Weights of a small model that answers yes/no questions on an image's attributes.
Training: soap at rate 0.0025, batches of 64.
Rows from block 9 of the image encoder of a small model that answers yes/no questions on an image's attributes, named by matrix and row number. Rows with one number belong to one neuron. Each number is 200 + 20 x the weight over its row's rms, rounded and kept within 0 to 999. All counts start at 0. After the name is the row's rms in percent of the matrix's.
Before each neuron's rows are labels from the 100 images, of 14976, where the neuron reaches its highest value: "top examples" is what is common among them. Only what is clearly more common there than usual is listed. The data: histories of elementary cellular automata, time running down. In brackets: how many of the 100, against the usual share in percent.
# fc1: MLP up (encoder.blocks.9.mlp.fc1.weight, 576x192), inputs 0-47
# fc2: MLP down (encoder.blocks.9.mlp.fc2.weight, 192x576, transposed), outputs 0-47

top examples: 010 turns on (80 vs 50.4)
fc1.216,145,178,188,187,217,217,204,196,175,189,230,188,231,203,195,210,193,182,193,234,212,210,198,191,180,196,212,186,227,206,179,187,196,227,213,205,212,213,194,200,193,200,166,185,213,189,223,226,176
fc2.216,146,200,201,209,177,178,214,154,199,193,200,198,185,165,235,200,198,208,253,178,195,196,214,144,203,186,162,195,192,183,234,207,253,195,235,211,225,188,227,210,203,206,181,184,173,187,176,191,200

top examples: 101 turns on (84 vs 49.4)
fc1.10,111,195,213,205,189,194,226,199,167,205,136,185,192,207,192,215,224,200,216,191,230,184,203,200,169,206,182,192,184,210,193,185,193,215,213,201,169,208,175,176,209,178,192,213,176,200,196,211,172
fc2.10,103,179,236,207,217,192,205,158,206,150,185,189,195,221,218,209,209,194,231,221,193,194,214,194,206,208,165,175,189,180,216,204,207,227,232,210,184,196,216,215,197,205,211,220,197,212,214,184,208

top examples: large cells (87 vs 39.9)
fc1.391,127,226,191,220,224,225,214,209,201,213,203,160,141,191,208,206,224,195,223,210,185,191,235,223,217,212,170,195,221,203,176,200,236,202,178,184,186,218,211,233,192,161,213,194,178,222,183,199,229
fc2.391,135,194,197,192,174,207,174,209,175,200,227,234,233,218,214,213,194,195,193,200,198,179,194,199,193,183,235,222,199,203,165,184,184,169,191,186,226,208,202,210,170,177,186,214,194,220,189,219,198

top examples: 000 turns on (80 vs 50.1); large cells (67 vs 39.9); dense start (60 vs 28.9)
fc1.368,140,164,170,214,186,190,147,204,199,191,150,219,243,205,214,208,226,230,186,226,189,204,192,180,193,174,182,202,193,185,188,231,184,165,200,206,199,208,217,200,220,183,199,210,200,184,191,186,225
fc2.368,149,185,199,218,203,176,164,121,193,200,173,211,173,199,207,182,198,166,222,194,174,218,190,195,213,164,181,210,189,207,235,226,188,201,193,198,226,211,215,198,172,201,178,204,217,208,210,207,186

top examples: 000 turns on (94 vs 50.1); large cells (84 vs 39.9); dense start (73 vs 28.9)
fc1.384,140,193,206,206,189,189,162,210,238,202,201,226,213,219,177,199,178,199,177,156,200,167,203,209,200,230,202,227,206,188,169,200,187,217,208,213,205,238,192,198,210,175,188,190,210,174,212,205,192
fc2.384,146,163,230,198,171,211,164,203,206,213,209,209,177,243,172,203,211,194,199,199,216,206,227,201,198,194,223,224,210,214,186,206,208,165,219,211,215,203,175,212,170,202,206,179,224,170,199,220,197

top examples: 001 turns on (85 vs 49.9); 101 turns on (84 vs 49.4); 100 turns on (80 vs 50.2); rule: rule 50 (25 vs 0.4)
fc1.393,136,199,229,218,206,178,208,221,205,194,163,243,199,195,176,198,200,200,214,196,185,214,208,168,180,200,197,198,192,215,184,199,196,236,150,184,206,206,174,198,223,202,199,184,172,206,177,212,196
fc2.393,147,189,219,205,192,169,193,176,174,146,182,196,168,211,194,213,222,229,199,221,219,163,216,219,242,204,214,177,221,188,222,219,210,204,173,196,185,225,199,200,183,212,219,231,187,209,239,239,192

top examples: 000 turns on (99 vs 50.1); large cells (93 vs 39.9); 010 turns on (79 vs 50.4); 001 turns on (77 vs 49.9)
fc1.548,135,216,228,237,199,196,213,210,204,167,193,253,224,196,190,201,165,183,213,182,203,226,192,177,179,229,216,211,228,172,231,194,183,182,195,195,202,187,184,200,217,188,165,244,197,206,240,203,182
fc2.548,136,147,199,187,185,199,218,162,179,232,220,220,203,163,194,199,186,210,214,212,201,174,158,204,185,203,186,209,224,227,185,214,166,199,198,212,227,216,185,206,180,191,203,187,189,185,158,206,202

top examples: dense start (80 vs 28.9)
fc1.284,154,201,194,180,197,208,194,204,238,216,190,195,198,262,200,213,198,222,206,213,162,215,185,182,208,207,234,200,208,184,164,221,193,235,188,201,170,214,196,206,185,195,203,229,216,188,217,192,208
fc2.284,147,183,210,195,236,174,156,191,192,236,187,181,223,214,191,182,215,218,195,154,184,223,203,190,219,203,188,250,212,185,200,213,189,219,186,198,211,222,184,203,231,165,195,242,204,198,192,214,148

top examples: 110 turns on (91 vs 50.3); 011 turns on (90 vs 51.1); 101 turns on (87 vs 49.4); 111 turns on (82 vs 50)
fc1.275,140,203,215,211,229,190,203,194,193,164,173,236,175,200,186,198,183,187,237,196,170,221,192,209,179,199,208,208,181,197,198,207,168,188,207,188,172,232,178,174,199,194,206,184,239,200,190,177,234
fc2.275,143,185,228,179,205,212,228,199,201,224,192,209,196,201,235,201,172,203,195,179,169,192,200,238,186,186,185,186,232,214,196,202,211,150,216,212,193,217,241,216,209,218,183,212,186,204,209,179,205

top examples: large cells (89 vs 39.9); 000 turns on (88 vs 50.1); dense start (71 vs 28.9)
fc1.21,137,203,178,221,187,174,196,221,206,196,183,204,192,203,190,201,204,190,207,182,197,171,199,230,207,177,193,215,212,156,196,207,188,199,216,186,210,216,200,205,221,182,193,207,231,171,210,214,223
fc2.21,157,185,210,219,184,182,184,136,187,197,186,164,170,200,165,194,211,170,206,214,176,194,208,215,199,191,192,188,216,205,223,220,219,201,194,211,216,239,186,194,187,202,223,201,206,244,195,204,218

top examples: 011 turns on (97 vs 51.1); 110 turns on (93 vs 50.3); 111 turns on (89 vs 50)
fc1.117,139,204,219,203,207,201,201,226,190,189,221,240,192,191,179,208,171,207,212,170,160,178,207,192,229,212,167,172,219,248,203,203,178,233,206,224,179,215,240,160,199,219,206,192,208,164,186,214,181
fc2.117,151,212,248,186,227,193,161,184,225,204,210,183,190,200,185,213,193,206,171,197,157,184,204,225,194,217,170,156,169,212,232,224,187,195,201,209,226,195,186,200,184,179,198,207,174,240,195,182,217

top examples: large cells (99 vs 39.9); 000 turns on (97 vs 50.1); dense start (66 vs 28.9)
fc1.353,136,171,183,210,215,201,184,194,194,214,208,189,191,198,208,206,189,172,200,201,195,178,181,209,193,174,200,199,175,211,187,248,183,196,255,225,179,205,189,192,196,173,211,206,198,166,191,213,202
fc2.353,136,187,203,204,239,185,222,173,176,200,178,182,183,197,160,175,165,196,214,202,214,172,206,190,206,226,208,209,215,214,185,180,202,181,176,197,191,198,199,215,238,177,187,230,188,199,204,245,173

top examples: 001 turns on (82 vs 49.9); 101 turns on (75 vs 49.4)
fc1.150,146,208,187,231,231,205,218,190,206,170,228,216,169,192,199,169,207,197,208,216,165,206,208,162,203,199,161,218,191,185,192,205,189,208,203,198,198,233,194,200,198,201,202,168,198,176,178,170,196
fc2.150,134,233,224,189,226,187,190,200,186,207,189,190,195,191,193,192,188,209,217,232,169,233,177,207,223,199,179,198,207,214,197,192,212,170,172,206,169,177,240,187,211,249,177,191,202,213,209,202,203

top examples: 111 turns on (99 vs 50); 101 turns on (98 vs 49.4); 011 turns on (98 vs 51.1); 110 turns on (97 vs 50.3)
fc1.304,136,242,215,184,168,209,187,231,221,187,238,211,192,196,209,211,214,211,216,212,192,187,220,220,197,162,192,167,175,242,196,167,187,188,214,202,219,220,227,217,206,197,209,198,196,165,219,206,220
fc2.304,147,182,241,214,201,193,246,144,221,232,204,172,190,225,200,200,197,221,203,191,208,193,193,196,181,194,181,228,194,195,206,190,208,196,206,218,200,207,207,237,202,207,227,228,205,200,216,218,182

top examples: 010 turns on (94 vs 50.4); large cells (76 vs 39.9)
fc1.56,142,208,190,213,199,190,183,191,165,184,184,183,217,205,192,172,216,200,186,205,180,185,249,204,198,183,200,206,185,191,225,216,220,176,210,195,196,205,234,168,213,237,199,187,227,187,189,228,193
fc2.56,144,211,194,233,191,213,187,170,201,203,181,179,206,247,190,201,185,166,224,152,206,199,214,189,212,184,204,189,201,187,246,179,217,202,198,174,177,222,225,218,186,210,186,198,224,208,172,236,218

top examples: 100 turns on (90 vs 50.2); large cells (86 vs 39.9)
fc1.279,139,160,197,245,196,197,202,197,223,205,249,220,190,227,172,199,217,205,195,168,225,179,176,182,244,193,231,209,200,186,225,242,199,180,177,179,184,181,196,224,171,175,196,187,202,182,197,216,221
fc2.279,136,171,196,213,210,232,175,204,188,185,186,175,189,187,208,211,202,198,232,188,169,192,171,169,206,211,169,180,222,233,234,210,230,212,180,196,196,189,164,185,211,233,220,204,188,213,219,198,214

top examples: 101 turns on (78 vs 49.4)
fc1.303,137,206,205,171,246,196,188,176,151,188,166,138,227,187,195,185,180,212,237,195,198,189,201,192,179,161,186,199,184,198,221,200,184,192,204,201,217,199,187,196,234,203,196,195,155,181,220,236,181
fc2.303,144,181,226,220,183,169,195,145,190,217,205,164,179,194,207,206,205,203,161,190,189,202,187,191,174,211,214,190,177,195,212,208,212,198,228,191,207,220,214,225,148,222,211,198,201,212,178,204,215

top examples: 010 turns on (78 vs 50.4); large cells (76 vs 39.9)
fc1.220,119,192,217,180,204,168,217,219,225,233,224,230,199,229,179,213,227,169,189,220,206,230,238,187,205,193,185,208,199,197,206,226,175,189,219,205,201,188,182,200,181,178,209,244,221,201,205,206,199
fc2.220,120,208,210,180,160,214,196,173,202,177,214,245,219,204,211,230,208,167,212,199,205,213,226,229,199,161,193,228,180,230,204,190,200,174,194,213,193,200,157,189,201,212,232,205,188,208,176,156,183

top examples: large cells (79 vs 39.9)
fc1.153,158,184,205,203,202,190,182,188,199,212,203,199,185,162,193,192,180,199,203,211,200,182,185,193,187,189,226,225,206,184,170,206,191,207,204,235,192,193,196,190,217,218,200,204,199,235,214,243,243
fc2.153,156,187,206,196,206,202,215,165,217,202,193,183,218,187,204,199,197,227,217,189,178,222,183,177,206,227,187,196,198,215,211,238,214,211,216,200,188,205,238,204,199,205,180,217,206,208,191,216,195

top examples: large cells (76 vs 39.9)
fc1.256,146,201,193,191,186,183,225,209,197,194,187,219,209,210,192,155,250,252,186,200,188,211,193,203,169,205,164,203,191,154,158,197,190,239,181,183,184,190,190,194,185,202,201,224,204,188,203,214,192
fc2.256,151,189,239,225,208,235,221,163,193,218,181,191,232,199,200,205,177,194,213,209,167,227,178,209,225,198,184,170,220,180,192,207,203,193,229,213,187,194,237,199,190,215,197,186,199,217,215,190,204

top examples: 101 turns on (94 vs 49.4)
fc1.527,159,192,176,165,219,193,178,199,205,184,158,153,163,150,223,231,240,190,179,186,226,172,203,200,211,185,179,220,199,201,213,239,189,194,211,221,207,192,152,199,228,184,221,195,217,209,160,166,235
fc2.527,159,186,215,178,215,185,218,239,194,195,212,198,206,215,226,218,172,186,208,188,176,180,176,188,214,205,185,211,171,186,200,209,206,234,193,202,210,223,166,210,167,186,213,188,213,176,173,239,192

top examples: 000 turns on (77 vs 50.1); 011 turns on (77 vs 51.1)
fc1.507,133,188,207,202,216,204,191,218,193,191,210,227,170,186,197,209,193,204,215,200,211,204,196,173,175,207,250,234,210,175,211,206,197,195,180,152,208,160,169,191,184,171,203,191,159,170,214,192,186
fc2.507,137,220,206,214,227,200,221,208,215,220,217,171,190,198,211,197,186,207,210,243,191,182,201,219,201,205,192,218,184,161,206,191,230,172,218,184,214,210,170,228,193,202,213,183,192,143,149,199,215

top examples: 011 turns on (80 vs 51.1)
fc1.23,154,193,192,209,170,190,189,205,195,186,190,179,215,212,177,210,171,211,214,195,213,192,225,195,174,184,169,191,177,235,191,193,216,208,185,191,192,168,199,226,213,240,186,179,203,146,222,190,174
fc2.23,152,179,202,206,232,210,235,186,210,198,193,195,220,189,214,192,186,224,204,198,179,208,164,161,234,231,189,162,235,210,182,190,192,176,217,221,194,189,243,219,231,164,212,213,200,196,175,213,200

top examples: 000 turns on (78 vs 50.1)
fc1.221,142,210,207,230,213,183,193,195,211,207,193,236,200,185,194,195,250,206,166,205,213,171,198,183,243,208,150,235,206,205,196,227,205,195,181,208,178,223,209,205,202,173,220,186,213,204,190,231,170
fc2.221,154,166,193,214,189,205,145,182,196,210,202,215,203,223,182,208,203,159,202,216,189,182,203,211,198,168,187,204,200,196,205,180,190,180,207,204,197,200,199,226,169,194,210,204,189,210,185,209,216

top examples: 110 turns on (86 vs 50.3)
fc1.363,145,178,204,216,173,203,210,186,216,174,192,193,196,195,189,194,184,236,229,186,210,217,204,204,204,167,178,186,198,240,205,208,198,216,143,205,214,213,213,171,223,194,202,180,217,194,189,228,204
fc2.363,143,193,232,186,204,195,202,142,188,212,202,200,227,206,196,196,203,236,208,188,191,198,160,188,211,227,218,172,199,203,181,166,201,204,228,182,198,244,246,220,200,178,206,217,218,221,209,231,198

top examples: 101 turns on (99 vs 49.4)
fc1.82,162,229,154,179,191,206,189,209,205,206,194,153,217,178,197,203,218,197,197,225,233,191,211,202,225,229,168,212,171,198,195,203,181,250,207,191,200,203,202,192,219,195,192,223,207,212,202,219,239
fc2.82,159,201,240,199,184,202,221,188,206,162,204,187,234,214,213,217,245,205,242,199,171,221,209,183,199,159,183,180,211,174,182,204,213,231,207,213,204,208,225,246,214,182,179,166,226,192,197,209,223

top examples: large cells (74 vs 39.9)
fc1.105,146,198,177,217,224,200,182,201,177,189,203,171,175,197,219,186,237,219,180,175,219,200,188,188,200,162,157,206,204,203,241,174,199,187,215,209,222,179,224,177,215,224,212,172,202,195,188,225,193
fc2.105,157,172,183,209,220,221,219,155,222,193,197,184,197,227,179,182,202,163,166,193,234,241,179,196,227,162,172,206,178,162,200,188,211,219,189,211,250,211,202,232,190,202,204,209,199,191,168,194,211

top examples: 011 turns on (80 vs 51.1)
fc1.379,145,213,205,208,172,191,203,160,236,169,197,168,194,196,206,223,193,214,187,194,182,213,208,196,219,157,193,209,210,223,168,191,172,194,195,202,198,205,214,175,190,194,218,176,203,206,205,245,198
fc2.379,146,184,225,216,189,180,190,170,205,198,227,169,210,182,186,167,205,222,221,185,202,221,162,169,180,203,235,174,167,219,182,214,221,193,211,208,197,206,229,229,218,203,214,197,233,199,157,201,227

top examples: 010 turns on (93 vs 50.4); large cells (91 vs 39.9)
fc1.15,132,187,197,209,212,215,183,231,220,198,196,214,183,199,180,216,176,226,198,193,224,215,188,204,137,196,215,210,197,196,200,209,216,184,186,200,167,172,226,191,212,218,209,214,227,183,231,187,204
fc2.15,145,209,169,218,199,201,176,195,202,187,195,207,239,188,209,204,171,188,196,187,204,214,200,154,207,214,213,181,185,211,193,221,209,228,190,243,198,206,213,211,206,179,202,192,219,194,191,241,229

top examples: 101 turns on (87 vs 49.4)
fc1.533,151,168,195,175,239,220,186,200,169,173,178,164,194,182,204,217,190,186,218,215,221,190,190,239,194,209,173,215,168,211,211,180,241,221,179,228,203,204,188,211,184,174,201,205,193,162,193,186,199
fc2.533,155,166,186,201,199,184,186,160,226,180,172,194,210,222,185,184,201,213,181,189,214,185,192,150,209,224,163,144,221,203,174,224,197,180,204,197,216,206,192,173,184,220,210,216,192,215,200,203,212

top examples: large cells (92 vs 39.9); 000 turns on (83 vs 50.1); dense start (64 vs 28.9)
fc1.57,149,186,167,168,154,202,201,159,199,232,199,213,155,189,212,203,193,218,154,203,211,216,174,189,205,205,198,177,191,221,245,199,208,192,194,198,187,178,201,183,197,218,226,231,193,220,223,180,216
fc2.57,138,168,247,209,202,233,188,191,213,221,210,181,177,216,174,197,259,187,167,184,183,169,203,178,199,187,187,203,202,203,200,208,177,196,216,191,237,196,198,167,175,200,216,180,212,184,215,211,222

top examples: 110 turns on (88 vs 50.3); 010 turns on (82 vs 50.4)
fc1.241,151,206,199,187,201,209,224,215,225,205,225,224,212,186,213,209,173,168,201,207,193,232,199,204,192,206,239,180,209,217,217,179,216,181,214,230,182,202,174,201,183,186,217,211,210,228,233,220,188
fc2.241,161,172,193,202,198,231,180,214,173,181,210,187,177,218,247,218,199,167,242,172,174,213,177,186,223,232,193,212,187,197,164,199,189,186,164,177,179,201,198,212,181,183,233,235,188,237,176,183,195

top examples: 010 turns on (94 vs 50.4); large cells (91 vs 39.9)
fc1.193,151,198,193,230,198,191,199,220,194,182,182,200,177,184,213,200,197,219,220,238,223,199,207,200,222,214,195,179,190,207,202,190,173,201,190,207,180,192,214,205,203,171,189,144,218,195,206,185,198
fc2.193,146,198,189,169,199,173,227,137,194,209,202,191,201,176,196,190,204,220,195,210,183,203,177,209,205,202,198,164,219,216,188,179,212,211,210,222,201,192,208,203,209,195,222,209,251,198,186,202,222